From a checkpoint of a small contrastive audio-text model: log mel input.
Rows from block 7 of the audio encoder of a small contrastive audio-text model, named by matrix and row number. Rows with one number within an expert belong to one neuron, the router's apart. Each number is 128 + 32 x the weight over its row's rms, rounded and kept within 0 to 255. All counts start at 0. Numbers have three digits each.
Before each expert's rows are labels from the 100 clips, of 14848, where the router gives the expert most weight on average: "peak on" is the class under the peak; "responds to" is what is common among them. Only what is clearly more common there than usual is listed. The data: short made-up English sentences, spoken by a formant synthesiser in many voices.
# router: router (encoder.blocks.7.mlp.router.weight, 8x256, trained with AdamW), inputs 192-255
# gate: expert gate (encoder.blocks.7.mlp.gate, 8x128x256), inputs 192-255
# up: expert up (encoder.blocks.7.mlp.up, 8x128x256), inputs 192-255
# down: expert down (encoder.blocks.7.mlp.down, 8x256x128, transposed), outputs 192-255

# expert 6
peak on: /æ/
responds to: /æ/; reverberation; /ð/; "that"
router.6:164142149082091104077108163128078175102154150110170150115141162112148143141105092087137070130128127113075152124133111165161139181202143160114126114113150122154095145145145149191107169147158165
gate.15:147127080126096111129095077109060146146080107160145107112113166110112183070112186179161116160098137135130061133167129172146089084114244170180152116127108147110169130130185140132125142112171131
up.15:124103195108144187145166084136197095142174133155108107127140092123099112099112127122057102128120101109094208175113148118120147133145103141081115139103100089154113093124086135100161143135184134
down.15:196079147132150101154124146100095105076108189145096134097096123145147139108119106095108143125118153141119089099178158138140153095120168088092112136130112147151080077155138115132137101097099146
gate.16:130155117140163129112168154125096079151208125179157143158099161123077165129177151141069115127066124164136177161036164125110140057122112135161107114112104167138141123136116124118095122206140134
up.16:114178113164151134136133072177159120127147103126093143075074085141135145120173198118161095107164132213152133085096113147178101135125129092149189195161111147096136171136135124142160154175125142
down.16:121148069122113088124125112179180123128162098127105129109140182119179123144074094174098060147148130096126106117120135137137066129147060120091190180125080103156114110133120126133137107127140077
gate.17:120157193125069177161126141088068135118127124157157152147058086188181145132160187150140102113092121088076131088037127133149099104120153104122139130132152095168123112107131222165128184144122073
up.17:144174185117067148158141146111068115116158165140179145159049097169170143101155179146135087107109124093110121087011136133157091073128179110148150115130169103168123133116122188174124152163144058
down.17:080165154128059150141092113056142109139158199101152111181081140143116181055173153143119056097163114129115106124091122065160109098166072104191103151110104140155141174118101140144136138116142073
gate.18:077109157087121139084087063120084103112091109129093135149186119131076090119106106144113123135143198117144112148139131084111119107155114149151093099120134110160155107150175142099114124175091127
up.18:176134113170146152183174194141152169132154134140115088114054163079151148146127135094138131094126057165131142110119118149149100125111172118117194121149120162048095117103103156168140141076158091
down.18:126089146128077171158133123102074117125071093117160081132083089090139124183129151130122112075110166152134146151146093173152199166138142123148175159176156091125175114134113146098136116140102133
gate.19:147094118108130194153121152143159084163122100126162146113061115129078086129105112094171137155138133105162132100160141146061114123087149144119114160123128089156089138154127158161156084123129164
up.19:144086220092156114112149227167118092141157156091112152143121146145095111107093087131183139155132146112165097127112119150143082129111190109168120156122178127125120150105126171141134125127078132
down.19:175119112145102134186081177122086088098163076112112166152174172173102139138096144146068126109150123089141145177089074213139134190139102116157144114112137083139097117155096157143158093127169180
gate.20:131171153172108160088186136167137114130058145124108132157140194110114122118138146151154102160116122097144145123146108093103098149093140127183136032188084165172138143142053136103149099042109095
up.20:122102155112191110103134143082098146078142189117114132174107093112068181183165105187101151172183060174083134136098134164129158110130188120060039150123145087133132122143149174103154063110093113
down.20:122144119125127055131174127131117135140162104078103139093082134126113086143142107044130126143117088157142088069157143110148145117114117146129134173125102143126088090164168096065164120082121155
gate.21:128078108132153162164099093077127139115141126080132150110119118175166081112129095126127148136175123141087141124170140101150075147136089178119130161107153120173109127119132107151127113128087145
up.21:131173140121125089115145151186135108185102151176130123146151137078091155129159135139149119127060155123180133123078108161106168086125172088147145115155095127100136131131111152131117138133128130
down.21:076146168176114122120132165156130123138100135119092066138161146162137144163170105166116137160117145086156129090110147077172138119124147112134122136089154103116100081131107133133145076091099140
gate.22:106134152080113139029116115168141096101082139158066134127179108159068121104129134117144037135130116150116143127056127140149108146136151124125144104133176142062131076125122192108136155137156126
up.22:129053134121086140152125074156120161137186121090226149126143142140151118139076172139142124119098127119124164140100100121139115090065157118199123142148102116171149136117126072150158089109130113
down.22:112123133129149155151164131122176079104150142103095166135170075131093143079159129081154157150132161075147100131117136137116116146077097159165090117142071116140092131179159104174106100087112120
gate.23:148142123131130126104162110183083186079194103100141110104121128120135146157083097109118134139136154149171130108160123074178124105134104134199067109087089140105124095108148104143153125158095138
up.23:166122116197101157149100134092145138189087120132102179145132168151108123116139113110164102108161123130144117154135091168092190131157146113163141135131175171173152129117163114124094153126089141
down.23:145156132150085143068110148134170151166111128124132127102116153113115159180149057148169138138107121133160118161099135151108144173143165122133064099135195104144171144104141142139079089146208136
gate.24:107072100146132073163161165165161109109113115153105134102088129149100164182077138177139138134164147145120102168092077176159120097109171076050099111105153108118183158112155149160174131149155123
up.24:152112120162186094114152177133155153127122003173159181121125132135138149129125103122150122070134087137103140157083113176125113116155124122061182156069115109124134166166134151163161138144137064
down.24:153155102160160144112157151160127169168126139138130070132143137140151147147134112117138121075157080119105149115096102061108062146049144088102119157109140126113143157094174144080218145136098091

# expert 3
peak on: /ɝ/
responds to: /ɝ/; sentence kind: question; "where"; "his"
router.3:158142148118127121096147071106170077144120154116086136126171082180077146107110128115155132120100097186108133100133136170184063092150135110090139189119153180145181129192132106106108115124098095
gate.0:129115081129135151111112155167143119220124093096111133191066122152054143111118125168124062096120141116210124139112158137108146109119104132099144119121157133131140139128141106085178073138135169
up.0:130148116144171121113155145155084035046124093164131135128110101136133165095111117126142118088142088111096103147139102154146158107150133115140126144122076106110132131131087158129175141132151128
down.0:127163104131136171157118120100060112163180160167115189139090131152115109149151099100180189138131096141170114185123088127122149115096144149164097181132132125155141081101138144094160127052136159
gate.1:072066115116115126107153154133108099182177163186150187132135097164124137101118120118106105189113117155128106178141136105162127099165165133072169113174150175102169157067118119104126116159115159
up.1:086104122128139145135116142110160134159138151156102186116107161081129089084134171111090107116134128117186093136122126109187138070113160144121086152095110142174173131131163148167169058127167143
down.1:130141037127126134099109131171176123122078125140070177100206122109135166124104109140099125151127130186100116099066168167108108091143212120180171095132154178119168113101140119115125168151132113
gate.2:162070138131162100140140148111137188138122137086163090083143112109117141078098060152092122154111131155132162103075112111131155131143135130175119136160180101094095101143168109096147120130153128
up.2:162103064179139184127128109148164113123153136179096130109121102094150085124163148118168076131180104105103080166123160126122013099106107069153139138133069157099116138085083169137126136162143144
down.2:175121144140184117123095153160147136153123069159089141097159087156150126166137148141112094123173118135123052165138126139165255096102124130177095123137100156119105120103139106118108123095137173
gate.3:150081132111177096100147185157180129116158210170122160084076054181146157107110143077143148168146126113110218171117147105157138106086149048117151127116123120113152159121064086089159129104109154
up.3:115138117125118146120188116145198110120089141158132121144134077116117105081141121132142179128144125140130143112152180132110132098108145098091107151148119147080121113140098109131164049124112117
down.3:071150132135110099163182100133106121133122140147163105078125142121140082182136168157134146119069075127180087118144092099157143142091083091086091166116155138115114149140130177085214055158117083
gate.4:140089152129110121122196128119090046136151121135073154168087113094060131126147136107120118123156124094148146121125095142099126132113170141131164126161113155127124125099155153118137177094138096
up.4:097160155068103120160178091102108107111158128112150081168124094150142114114175200096129147029100112151138132110091150115083178137187129106111161101093152090158106129146146138146150168120136176
down.4:151175089142099130116201121097136115088154134090092114220137128132158161091170157088109113130130152108196085109132118147133110129083096132097121188172145107113123156177201139113157099113158098
gate.5:174201096158062113168102168089116105096148171100067107068098118167093161179170086115150170146151094144113128114093156144115108116093116115115124109085137202093133116142072121138179151110138138
up.5:152161096135140118096090192206084123100145169107084113141090107120105168120099151109188142162125117146111082158152102153146157148163091153099074082082115139105096167088124190126060173088148143
down.5:172112176125097093083075114141127168144084145130178125135164083171151138071166148116104170149131122143130138142118115087127165116165144183114099089088187158164165152044097095150033119142100086
gate.6:041103147117092159128115116130158144143068028127134144092060094113154146143112137144040126170086112089132073105151207104130063066137084198103084168137121089174145168131140159109140086137110089
up.6:174192083141161096124138109153106113085170185148160106162132141096113098125111149152206143067155137159119138155096135152149212165152151074117175101122112159072126126091108152184140159167176157
down.6:106137132131095139166126143057111174151155117119158132136149164104192126192115125167140168145133095146141126170196142127101171147114126123118101090096094144150064121196135056152057145063194125
gate.7:088168129100092148159171111063124117144143138138139107099180115134162110136162177109109172117130228156221164146103136122160124134057138129201079090069201126134103092148135118152123136166144106
up.7:142079163182157111109064141189130125119100111123120144115110115123099166137121076156130118130104067102079091097141122144101125120207168093077186172193057086153124189118143168119129138060134175
down.7:109161137122128181120180097135150071149160158132088131104064162155145123177059114163150133094087149187142126124132123159118152169081101117131206221105156119147122157175115153117162132125119221
gate.8:124144154133130108126163109149125158151107176123146104119105108104074069156136110094074072095124079126131129133161126131121132207167105128142118157145098092147185143066133192065121160058200108
up.8:156129077164178118014149104094106159091118135151121132114143133108132146116150123125166078080092127145156120101135116158149120131166113171112111154129123115154109136074148129123088106129135167
down.8:071102113114106101174123167170133079150168163123129095178079165147102066153125140069123119119142113171134148157133084157104122104140097089133089113111170131143123151162168152136177135082144102
gate.9:127092112094086191111074112139124158161102150100141144143149113138133108109133090133096131167149143191126160135106139190067121114151114124108116127135076144106145117106160063131118133168117099
up.9:099125095127165178105116220182133122089124155150089113125158154142101142160091118114162126151186123144082138177158147113114119098161145060130136146132156144092136144154159084125127160159134112
down.9:146111145080160121218119186070078105129091197127134163094075086126188107066133078154110181028085159127113165118127135108136132088106133142115124132089090157086046137147093135116127157107138115

# expert 7
peak on: /k/
responds to: /k/; /tʃ/; "picture"; "kitchen"
router.7:090107159124090143151107152122065101117156170146079092145145113071149103136153070095150112131187138138167102182089122137156093074149138102140144097072094082114136086101135158117160167153129146
gate.15:125092169101174141098154133076154071183148132123120121170117092154132140084183115120094118155108071097121120051155165150138093118152146174114135148088039111129117108117099154170100119140114117
up.15:100147067122099112137072102168113190131127122107162115072111148105108192231084097154197098121130191151111116149118130076117174162125111083103101098147168144120139124138148104114102154166135136
down.15:076175104184145115129113113159078106127119120153064178128128169116058158155104105102130133143165163155185111142133106162149154146130089195089088170151115172130113118157075159100111085130111098
gate.16:134061096184124114130117148143145101209198127070169137125146125120133171082163117162120150153171099133112125110096176123161197196085141117134124121161091088113146104178143146091120097123095137
up.16:098113176112147134144110126176108152133105099153135095022160169126089093113179139132157145138103160140102177128114170142114122104119145087091157103126105163134149159133127134189120146170154144
down.16:104111113121106133120159113104116138080107157145103148119158125183164152153104150133191119142087127132141100156151082161176124067143128162133076093085121125121144138151107123156108097151125176
gate.17:111131140171057090146121095166152095135113141166173108167098120138092152141122212187101198139149076071095170151112166214128138167116130088145134098125110118110185189172139119114104126125112167
up.17:111111098147067108161107112152145115083084151188178116187128145118146152134062192234110195114146070084098157148091148192160138209121113107130129101137113108113161169176146099103115109146124142
down.17:105133058087195059092116130128131219130082162147168216139128187163051128106091083111136123137107145114149135133131106123147107134125082136122106096229186111136130140094158138138097154100113146
gate.18:119174110070218091125153120130134130147122139148110176107155151087140171069153158112072141120132094126076086125135148175079128094083142072137204124099124137092130118103136145125167138126098125
up.18:114169111068213117129130119144112124166136127152105181125175142106159131080155169099073143117122080139106098136132193151083096099088165061162157123117105141105122143122116148124169133120100099
down.18:112084121115185127059082131136108119112104100153147153105177115116131138120127123095119126109035121112166112138051173183145159129122059094150142096117140198127157050171174129140114165095172121
gate.19:151118134118163122115155071146123124127064131152175109150098120163091143159090119188107128113138136128140136103141127131130122120123132118139166070144153164115134186147111150133093119167129128
up.19:117169105126153192081170192097186090104181070159143103117148145146143154134173092057149128152129157129105136113111157117136163160208161128105110156136085109157087136136139125146158114132125180
down.19:170072122154103138132137111173089121147152092133114158082091130135083088079078134167102125155148142111197094101127148102110082079151133099186148124163127128114123171119086144118157137205155166
gate.20:173137120121117113142153141077148119187157102128128103117117139072092129182120163168088101167129144083175143167145163110079182130114186121122173121170126125102105165113115093097094173186113103
up.20:126135125144131158068163112128126149073087174133146164103114126135114100054152129061191137081123148117108109126131154139131125137115085077159076175124170151126112081125152124177160110085136113
down.20:118135095081059152122108114043153121131124131141163132136155130114161122119079138196103115188172126163170151120103132159151173116196148166138134096140093147090124121156119147138159133131111190
gate.21:087127081159091113130148081107161143078148157159118155103114143140144160134196166163168067111198162111120106152162105137139097151173127106092211097080075049137121189109139163150176138163172130
up.21:118158204066151123115113133110123159166110132121146131164065164161150101094152093106125131091060139144073169122045103142163103100179151157193108143195126137151106081183131159183114111124143134
down.21:084116077154191134145150201081104139136113152133132135125116127178138070096125069135144124134084157115115130156160117086168134112130205110140137140062134120140154110114179204124130138165125173
gate.22:146056142131094109113186189165166114117122112074117112095149116053140182092152104114137144166154123155231098126162124149128061102103153198070130149144113068132069125106086183110166142125160082
up.22:069069125149141110108157198153154145155133099108085123105110136081118140112145095112112158124175122112186145139141168102112079134128165136097130181087120094114093122037073137078185082137124172
down.22:095130172169126068113129135140138164122114124140156160119125100167175154172173145180117110103136132122117134155190162158142136164141097108141153145164100123079122111124137096126169127043077098
gate.23:054131112165155116146176214126112139108129132140136065143075118112128146117108160130163136166122105124102104104121162104165113143184040161082116146181130102148160156075060096137160127096124130
up.23:093144101179126109183151170113096126132106163105222037120149111151114184144114133096138152152126087139112120092134124102159132140117044118070123151152142105104161169108042091149107148085103173
down.23:142140108106174098116117146111164158180159125137118095120157139104185143121107134126109129158112087149150183124152078089148132078118170184061179196193158063091037137063147037151125115125108138
gate.24:095134144117133130170103159141079137130091120145171121177114132100116166135128142135126102082139118126116099139146070148140130128150123141067181118125140116154169140066160134076154109118142145
up.24:162127140128157120126131130158180109101140113109102166049162098152143093165116138117087158141105124169127172114113151090110110116061129129175093103133122114100108126146117156106128128119115143
down.24:077137159119064186139073144151146098135203087097153154126129109118172119162088193101150141067061188160142149186100111092086133092089116171124117102120081131135136139134094107181116100184142121

# expert 5
peak on: /aɪ/
responds to: /aɪ/; /m/; /b/; "my"
router.5:163093133126125190105123136150110151110136068150150142110130099104161121123130092120131108111079129089075130097099091089090147185108084122111090186156079158092091135156112108054156091118147091
gate.15:139110167135178147138141160171081129190133142084103105156160143129135190133126120093110210147122124151152094139148174190108089109120146128114084185132173096169123133096184107134156156146135158
up.15:116150075088142155095071131074131056106078129173140159083148114189140121128113139103161198128130113134115146142081099125169127112165125096187155077122152181119127111127132153158082098076077112
down.15:098157144183143153117142093173102126131210093119098141129177105174114122098155115107100103206112138118123106165157144092142075162104134142098100144111063114159085132118107076102163085098202147
gate.16:101187116133143090108129179137138120113079132096032129138126151158126092131081093058102097125094174082125121186158124097141147091155134110179102105122105145114133108130122126168113129159166153
up.16:140232088132104115126132130107136130120124111150073122126083140122104128178088145096128123069122147124093075175137118144143107082103135124136091114128113113120146162158131175109151121155112130
down.16:141154172137119168135127188134158065121129181120083120106063092142080091124130132065123188094141137147088124114114070160106145102194102101114160161058107137141102155134113056108156145124122136
gate.17:094051116137092096159108172125123108121127185105129123077109128171113135163165103164158115094171098136135101144106083108132127128115088061118116112107112132133193113056108126108090140147189149
up.17:134112153081159142109175127077120148116137103117119142147150188176143121106088127206138164175098162145132135091127085116121115155164133163120114114146144099116057080165154098173152103169163137
down.17:090102152154103086130155114104099145142113107149144111158124138159200150121143143166191137147172104116178133095117083124122125138170144079098062127073049098148076072165132129130173110125171133
gate.18:101142103145122088183127139179098099119187130099124135145145112110157104159127136104145109152160115152137121114117172096149125165082141170102145093122115098157191088133076178103098203170133153
up.18:163116143122173154099093118116160153108031122174119086112117136133125186086114110128144157116108116093141134136147148166129146085152126066152119170152114102090067159120212089136150080088122105
down.18:084101126114140119125146078126163111128102124143161116102120139114141124141176107148092112165179127062182118147141124149126122115151143148049105154091133049088086067130108094147097167067099151
gate.19:100149116134162124117107158159160180145166113089114135126121149170094091129086121165127111119111082088117145086118142113178131121173141093147152122104100128150139146111159121205126051157141168
up.19:137097087145109140150128119098097090134101145122155156111180120096126135170183109086141118102137184178118099145148078128089117162112107145133103149134136112115099101133080129075160183101118125
down.19:173117140116106124199087135207173140132104085099103133127067169113091164132139071170119171151152110147176112205204151151111152080180116154140080121116105102093080145134152128147115108145150122
gate.20:183087172099144120112103069138161104123175120118122099110149143119103157136132152135094168168162205110128155119182142112087165093119119083156086119195134096177122138153139145142103191142136090
up.20:116176098100160095129139139112149134103077170133114115108144091121134138120133115159111089101132141114117164127086121143157153126134059171133184146092157169052058124101106163120158126127046154
down.20:124137124124109125154122212090113143142089125145164201111041155113155102135101093150193133185143107111117122086099089115175075110113110105090177141109087125114103056089134141127120081152196163
gate.21:097111116120136134121144092179120134159161131146106138152157113058161143084120105142132124144161100105125107131224105107151127117085165152164051121110168152112109156220036114119131114175138045
up.21:122130146151137147165097129155090139140154125138123136138136066077150117081061161138115129167139112134108141176202136144120109106085118198154083136108159122121170156198088127121160111142139082
down.21:115150115163202146114110180079062164144115185103128206129128162117107124136102134152117099110127130112136150127126164098146125132099091084142161060148180139125119145154161135134172166131182086
gate.22:172175108188143092138113071135107138133107102145047082145071121084061115080097113144185169141080143082145111127180078106105127125118102189142132125122114120127156155082119126088144133147110145
up.22:154144129158103106147091060145105123122096107121005144148107076132120154090054157136140172102074158157156151155158105120117154142133107129158173136150134100109151178160189104172086111194133164
down.22:153127093155172057124163126121106121105079150158083148141126139156129180126084093096129154127090138163128175122187113108130162085098115127107125114128194151115110170147152108114080129149159111
gate.23:112101099135149138100113126177177111147187161157173219129180167136162126171116127089103117114088103166121107140155139110121116249156142083084137108083177185091069136160173154070144143165118129
up.23:099104118145126171117118114208153133173159137154154182117151151164154136153108130110121119123091103144122100132177136097099112255143143060104134132081151168099064108160197134092195114158097133
down.23:126115105091114081077143134125173184155099100143177143102132058144153094215102177132102124096134103157103119128152141137078216146128167178138098177084137179171117083101145120091187095136084127
gate.24:153096153131141189088113155176156146115040126126117090185121113066069152082126133150064196167122131176158106126157167149101126139091176128095106134194159136081145123153158126140074139103068147
up.24:087164110144137103132133121114133141151183130133135147031121123159174052162111103110175025059121139075079152104102093086158130202142132119151118121080109137145128158108083141121161099139165148
down.24:134158155165142121109189108058125115134159123154153135085148111178175130137173131109181113128121108113104111140052077166157074135110106153156199135089120156161119184102115094147208085108046095

# expert 0
peak on: /oʊ/
responds to: /d/; /oʊ/; /ɔ/; reverberation
router.0:182122085145130058179140087164096069110113063105094153095106143125082129150112162166143143097126175083139091130107128087119182159157183134124107132123165120095129164109172155153146120146203186
gate.0:195100091112178108128139169072119117115129097138161140153116135132119129144029164204137095169136177073134112174194093156129117121091167147159097153112126138092104174111117097113142109085175155
up.0:110134083160123130161116165167127107139163176132143067121114135118032143115121121160132049147121138161121167096123160100138106092127071140137128131120112146182140090149118141068156101145102104
down.0:118138120146165055166172117104149128114129174112160098138109115141085140063088135187152137150126148100177152095151137067127094087132108138119067131134169115187186082139255049130156127083128133
gate.1:149099166071123150089075104191096128147102117131081094137154154172117152106120092128089172072094123168190128104138103070097157160153105121139169174080169095151147131121136124172138165195120177
up.1:133123069226087138151193149101135180119172126132145159140139120128165083134146133106171114186165166102116104158117120126156089085144184163127107100170093147164113161115103116134120084102130059
down.1:128184036098153174092127118146181142125098155090087121170137102119146157119153094107146150149102175120064179107148177116132122115085115155150092110123150146128106128132178108102080140152202129
gate.2:140144134103157113144115106151167134140080109127150116097142153130100100135153102063174094168149080139112152121146138119177087096166092170122074073118102114152132135121147067199087087115108103
up.2:090114125145107147166096109111076117099191137115107148155118145129190190140093186171114167124133163093132120145114127152082126090113111092158171188121177124126124108135133217063154145123205139
down.2:135197127160074135069107124106085097141117179131095081144118145115150102180144131173075135127125158116100122094074135116114134122135116121082159122117154140129169119128142154147155135137139161
gate.3:170162115089125084079127074143130141108098182176157101137099153124092087158149172107128156097169106120094135092123134148116172114162146003128121060145156181101131142145111115135068163119064088
up.3:085088180183153156156113154126153128166129080098078139180128105136188162117101081123156138188117113150124102154162168121162099153104166215162138125084112092143149131109135107131171132149190136
down.3:123153174134208136064132078145090143172087111149153022144074101094121105111160139079189157124127125116082125085127141112117130158087074144134086113102115152122173124157103148113159178157145054
gate.4:117143096094125153143165156152109117123176199103096108066108151179152172118150125179197061120134121107141139143152110122189105071121111099140217121134058081180135065084141129137129157126182146
up.4:158164109108101137120158082150163122160175131078131101033158129162137148112151148151175075145141124098105107192182147094174082119089202123123183094158046099189152095106146097123128148127176184
down.4:140055184169142131141133137162130170045117099102104146085121140089083160184147132155110134115139138100104059147115175122094120169106120106144192141142144182129116161139143129048161087111120155
gate.5:152156067084154086135131162117139078103088114146127122055155137104110102089173101121091085111084124116111155109133065125136100132157154084078124087148086123098180093127103162146122159067145121
up.5:129131102074183133115112149122175119115122090113136099086132119123086132096134164183153083081095142095097131107125077061129138129109177110113143104135059105147135105154111134179135137101163123
down.5:144154108096100150120137144145191131171088132127130100122131130112111141087118160134180131099011142149110149141131085096125116142179151065118133145190078161142139094156135135229064182071098128
gate.6:124124192145164061103124130111071165106132166156162117192146177102100122225168109196131159128140151170155180140191163072147134080070125085126021094114144163145138127132134127119115107124104174
up.6:105122076151123181147099115156175093176154125138088137107110056116126112075111129076136107089129126100106071121053075229120184166199137164141227138133131134124110114098134119137147125138124102
down.6:123137095087096104152099126191153173163149034116115191139118121140062091148107106149137131160089118098168094156113138178121125163124126151088156188166195134184112164137091155147162145123143157
gate.7:091118127128146139122123148124135087106129124144161118137132119143109066116163159202121182143155188036132096168077065072088145070133148193137134090108126093171139157128129089100113153174138100
up.7:142103189077152147157158126116118134067103148151172157159183125119145125124095122212116121116083115172126091130134094106121164086094119124167159106127157098094121155124145140056119142175151086
down.7:033147158099148109170057095151125147054142138164136103105146149148111146174116162136131191123056036200094119153129143183090160108108077155165151146134149109130138155104134114099148125093091142
gate.8:073144115118132102065164127110173152151115099058122153133117167127123105130095144174081106177112149123111164127132168123130136143175070150090134164108185138126167133132088116145090045128040104
up.8:135152107132118114092152192148130129147144102048088085172085166084135106083091105106111158114105162107111195115163174126075140113142090081140134121132214156111202128144125121129114066138075139
down.8:142079087081130133064098187095125113080121162130090106128171142182106132134131174162077090122128107095096126107151103128181140105114161170151177126135105148130145119168121106167144100144191091
gate.9:160166179173086127120174142139152115165165088094138095154115107151159162201176106157161150112200153118114156136143098099124110180140134105094154128112099148108124129094063129107183148082170120
up.9:108114128138074147168158170121122095126102139097150119101143119137076102140147097139164110192161121120119142126117100120132159123130105111159123102102092074099116171103122111105198112093132131
down.9:077126154136122132114110154148147141130127131114191138110166096114082130142129102154159167180131099109133081148136182164138173119145098154081101116143096155141113089146104147155161145035119105

# expert 2
peak on: /ɑ/
responds to: /ɑ/; /j/; "usual"; /ʒ/
router.2:119088097150199091131153126126062123170117144122085122180173189143179134084134165071114209114144077147161087145141212132127115136130132108129078153166103173086127098125167084112151150129090135
gate.0:133156118093143089155146140157156142138112126171144117077180098140098157076158071091099148132083118182115153096112157119153169080092124112141118145170130144115134145166149113161132147135091037
up.0:111102168185105148122122112116128148152133095127093131152099173078164083171081149123148102170136091103145061174103154118129147166157124129109099107178143111162100129139170145131120107133126174
down.0:140119128143102134128098126105121079182136099134128143173144164088096081139148097164134109098180214107232106118124122152146113081169167132111054135048110181108153153173113142176061204081185119
gate.1:166165096130112132135140070068130110117140160126188143160105180140199074122149093121122162123176118171073128126092109170079108101102106146149130169196097123155141128088146101098093177148095109
up.1:142120189132090159145123114185122167110113099145024087115160058099087131188131129107136087148058181103167158114163158113185123118132113097097115081110122125098122152178075143104239098132167118
down.1:104115073086135077092140138123164121098137116142129149104145096161154117105129132083117102149124146132136150129138065065103132094116135164089117113147103134086121119088117104172087019102170137
gate.2:100143149128111129154141133109136135128130098171090174135126119075087089127155135167163142069140123159158124150160112103086157187120178132145119131112135172087129134202110099129182113129074143
up.2:154088123168184125105117107115157119141149113177134110157132129170082108147134107167197141072126141088181159129134100170127155180103195112170054138111166164121098163209112083124177135123094134
down.2:136113132111082117136087114134066117062131165170081110118104195074160104105153161096147122118150114097097123137109111168171142237125149077130130129150079158172136069097117137108111195122082166
gate.3:113176121212150134108111153135104083135153164106125137097122156142119189120121133158096181105170170127173126137115119128048106128162085106141075120073121203093096125191138129191077131163149108
up.3:121118161071081125127143079184151112143090076176142136083126102137140140213148169115120038125104131130068118123112128075225154154088120139063190132142117118177162137048138131113126121085087111
down.3:188103133080151085130154135104132182139163101112122115107121090121127069070122086137114022162119124205077212116129140083150164119106179098095132117191182069151103189116112111121159081105189122
gate.4:134116091128135156155016113132163102140142157139136154207088161110144170069146103127145221120137123113116100175129075132075112155123146134157151169136122140135123136140160127126049181128091160
up.4:100098131139131123106185137105087161102115089155127099081155073116105082141125179152122071140121138132134156067129155106216144058137146095140069114126107069152097106137090113100184080128140126
down.4:149066160091140106163130152144133110167110131156125135121139095127157122108132171131109121121058155167146156168132069100156166125156222168091134074091091154129147128151074110162127089102159211
gate.5:153114092110181101092186086124107116097190128164082132120104090119123139076147158135120181165133085177113128130132134140107146120117111157107145110126088119119140161153164109131132120140152153
up.5:117106130147120177130065137149144101138130159064150156154131086141128125165117106117068109075143161182125114148144126108123078196108140113180066112127118124118136089115110156125029108185115157
down.5:136118186131102099093137144132088153109138154131168095147140131092114125137194117101093139119182161019145102078152126141125106133189127143160111157103099120135117148099135076122088144088129110
gate.6:149099091132128116179141103116149126090186131095087129096113120133144101127124199160162131235205123162127138129117125154090033148124118130160130130157048108096164048093192111147111089114083206
up.6:155072082154143082154121087094168142095192169098109163144159134140121114130113163136173106144160154166121141172143156132087135132064109151151125136133078148073150097122188085125153103151081200
down.6:149099105130189139059077132130102156146149150051158127122132156066132092104138121124184115080106118169145116129163119093155099146131109108170104155162112125167155104117148096099143155203118122
gate.7:089138110131085104144134171126130154096162147138120128184181076135150149107116133139142135116167102140086161113120123110144159103104095165145163134164156096092147201087150206148151124147116125
up.7:092134107173105097082080183108137131147086130154114110147153130159144124071127178105133109178143128164102123130190159081155150172133182158077046149119143114128168203130194131160150122196096075
down.7:110132140119188080020140136149093219123117139176146161084126147102147127145150153170162120149113115100162129103167114126158128093152133126130195120112046159107139159085103195152052161103115079
gate.8:146087150190158107192120120117120187169108089178122145133092084110132124123121161151129132155111110196134090142174143152100130064159114104125102088088147122137114170187138108129089145178131140
up.8:151110158193126130187148135138115157154124128166083109140148107092135143127113140137156158145111096218150095132173146162102107110180129106158119089080141086158138139182113118116082154159119160
down.8:133101139121127073165090182125055118124140160158128138123082123092088121152182109181091115139085121112093117183149136146132107137160104106149115098147064116141134110116136121137098179178133101
gate.9:203152136082192141117148116098145096118101089142093114080145124071123084134092139134147139129113131241105122127148139098072157119134123147096089155094174120131175143054119121116121145153051204
up.9:072085125136067146102081128230090127148117134098149134134187114172138215135151102135096088112141093061119132139125113162165063145154143122173172090131127130116061093201141127155107100082163058
down.9:143134112114175098164115090157093157103115109108085122131126115147185196154144110099112199148059108086114183168176103118133135166110182083129151160186127159118116119136111157118146111080162104